Rows from block 3 of the fusion encoder, named by matrix and row number. Rows with one number belong to one attention dimension. Each number is 128 + 32 x the weight over its row's rms, rounded and kept within 0 to 255. All counts start at 0. After the name is the row's rms in percent of the matrix's.
# v: attention query, key and value (stacked) (fusion_encoder.blocks.3.attn.qkv.weight, 576x192, the v third), inputs 0-63
# proj: attention output (fusion_encoder.blocks.3.attn.proj.weight, 192x192, transposed), outputs 0-63
v.20 105 [108  70 143 103 138  84 135  84 122 158 145  99 178  96 102 141 141 114 186 165  92 163 140  88 145 137  92 162 101 100 179 102 166 109 152 161 146 141 118 144 111 199 155 134 137 149 170 164 122 160  82 110 150 176  89 135  86 115  60 149 108  67 158 117]
v.21 109 [141 133 108 171 110  95 133  80 169  72  91 139  75 110 179 135 149 140 112 111  65 134 144 124 112 156 127  65 120 141  87  91  95 137 120  91 176 124 170  99 146 102 174 110  98 135 122 118 120 150 123 135  83  76 137  75 155 137 162 146  99  94 181 144]
v.22 091 [152  77  82  71 137  86 144  92 125 121  78 173 124 123 182 137 109 111  97 172  75 140 132 116 129 132  94 156 125 146 113 152 166  89 107 201 116 160 179 193  99 139 160 134 116 136 148 148 168 182  58 137 143 128 152 145 108  92  87 153 110 147 144 138]
v.23 108 [ 80 208 112 142  72 150 141 146 122 150 110 104 145 117  92 124 114 134 150 161 128 166 114 114 130  95 116 117 101 117 135 145 127 164 183 188  83 130  77 101 152 105 111 118 130 129 132 111  93  89 138  90 118 145 166  94 138 148 190 106 177 151 120 137]
v.24 100 [123 146 185 102 111  78 180 187 102 149 132 151  91 154 105  91 176 151 166 113 119 148 151  81 110 128 106 169 125  53 180  68 111 118 112 146 151 111 112 151 102 116 109 151 145 164 149 164 104 101 142 158 100 165 166 119 126 106 118 164 148 146 109  63]
v.25 104 [101  89 133 155 159 105  88 118 162 123  73 177 158  94  51 127 140 171 107 107 135 176  85 183 124 120 139 105 195 159 111 120  90 135  81 155 127 110 158  85  94 154 173 141  91 182 111 109 111 141 160  68  74 107 130 134 103 124 117 117  48 160 128 156]
v.26 096 [114 126  60  93 129 147 107  81 132 184 183  81 136 137 133 153  72  92  68 152 101  56 197 154 128 167  96 147 171 155  87 147 149 100 110 128 106 126 126  93 129 174  61 142 174 150 154  87 151 149 110  92 108  99  89 144 124  93  88 178 116  93 164 143]
v.27 105 [104 118 146 151 137 160 119 124 119 145 152 156 148 113 123 102 151  68  98 217 177 110 173 165 149 161 107  89 166 120 158 180 111 155 136  88  84 115 116 148 126 106 103 128 125  75 120 189  73 138 128 164 109  92 133  71 130 141 100 123 112 134 103 139]
v.28 097 [153 139  57 107 147  93  94 170  96 152 126 170 113 113 178 157 171 165 138 104  87 119 130 173 125 155 131 115  88 149 128 126 138 144 115 172 172 114 151  92 107 183  65 168 123 123  78 175 158 102 111  97 164 160  91 139 106 113 131 101 150 126 103 107]
v.29 096 [140 146  94  78 115 145 101 107 106 118  93 160 147 127 185 140 133 101 133 130 104 128  95 121 158  79 128 170 138 106  89 159 198  59 139 144 164 147 138 148  90 164 123 140 129  77  22 119 210 173 127  57  31 108 139 155 150 199  86 139  94 103  97 156]
v.30 110 [123 122 159 183 111 196 118 144 166 116 121 136 138 145  71 118 164 142 164  67 137 157 127  92  81 165 141  28 162 135 121  96  83 112 155 112 129 167 155  79 165 105 174 147 132 171 134  98 100 145 129  64 151 102  69 143 127 136  88 133 146 102 176 178]
proj.20 091 [108 157 146 185  75 174 138 203 163 103 136 173 184 124 129 159 161 134 162 116 150  77 132 144 127 160 158  90 133 141  86 132  83 152 154  90  93 120 178 109 104 104  88 119  88 165  67 113 136 142 109 135  97 171 142 141 114 141  98 196 125 100  72 114]
proj.21 109 [120 177 122  91 122 131 144 155 170 141 158 108 181 148  50 162 111  80 101 162 170  69 168  96 135  83 173 196 116 157 133 137 116 116 138 142  62 132 132 142 153 179  67 109 138  86 154 124 154 118  92 123 184 127 159 150 146 143 143 145 156 175  75 150]
proj.22 094 [169 119 181 126  96 138  95 150 155  96 175  90 153 110  90 118  62 118 187 113 130 109 147 107 100 118 189 118 176 143  94 108  86 117 133 149  93  92 162  96 103 194  57 157 153 163  45 104 136 122 128 177 101 164 111 129 150 148 142 175 151 123  94 112]
proj.23 109 [171  71  87 108 177 113 115  91 156 130 134 157 126 100 163 117 112 152 118 135  95  98 149 114 129 165 181 151 132 151  94  97 158  90  62 114 155 134 167 122 159 134 162  77 118 150 142 139 174  91  95  81  76 111  86 153 106 146 150 137 136 103 136 133]
proj.24 097 [137 112 114 177 147 138  88 112 132  88 143 109 234 195 101  57 131  87  99  95 164 113 131 134 164 127 157  97 128 113  84 149 135 159 169 124 118 154 107 131 150 123 144 186 106  87 118  94  61 136  57 117  84 112 143 167 128 151 117  93 119 105 109 140]
proj.25 102 [103 147 102 128 114 143 178 170  84 159 195  77  74 121 141 141 125  85 112 150 132 130 144 133 127 170  62 166 138 130 173 124 136 113 173 127 101  89 123 163 102 169 112 137 108 121 110  93 154 135 109 165 158 107 138 111 149 148 151 140 181 122 125  92]
proj.26 091 [182 109 185  95 143  98 121 160 135 101  92 142  60  66 106 146 112 129 235  99 136 151 108  91 112 116 153 118  97 151 122  78 162 109 128 166 167 110 138 125 131 105  51  78 129 117 114  88 177  78 193 107 148 150 190 132 121 186 134 131 119 212 112  96]
proj.27 097 [175  88 110 135 117 104 142 121 141 146 149  91 144 113 132 140  92 124 146 105 136 169 107 125 100 166 156 165  68 103  72  95 139  92 155 163 179 142 166 101 156 107 110 118  83 154 173 131 128 195 149 118 152 119 174 131 140 114 122 132 142 173 121 147]
proj.28 104 [ 75 126 112 129 153 165 192 122 185 105 189 124 135 186 130  84 135 124 146 150 132 126 131 115 115 158 107 143 217  99 133 132  80 107 186  81 143 134  76 151 168 120 132 147 152 117  95 137 113 157  99 173  83 117 132 167 156 165  52  91 140 158  69 134]
proj.29 100 [135  88 184 161  96  87 137 142 150 124 162 114  73 165  99 128  84 180 129 160 120 131 112 143  65 168 102 124  60 134 151 109  95 137  60 117 137 109  96  94 146  80 181 117  71 167 127 145 112 121 209 176 183 135 121 134  93 140 115 116 139 109 169 115]
proj.30 105 [116 168 142  92 140 165  81 117 121 162 105 120 152 122 148 195 128  92  92 179 138 144 118 174 149  88 108 188  39 111 164 206 152 127 115 141  77  78 105 155  66  82  94 120 111 106 138 145 141  39 136 105 152 125 115  77 161 145 179 128 116 108  99  92]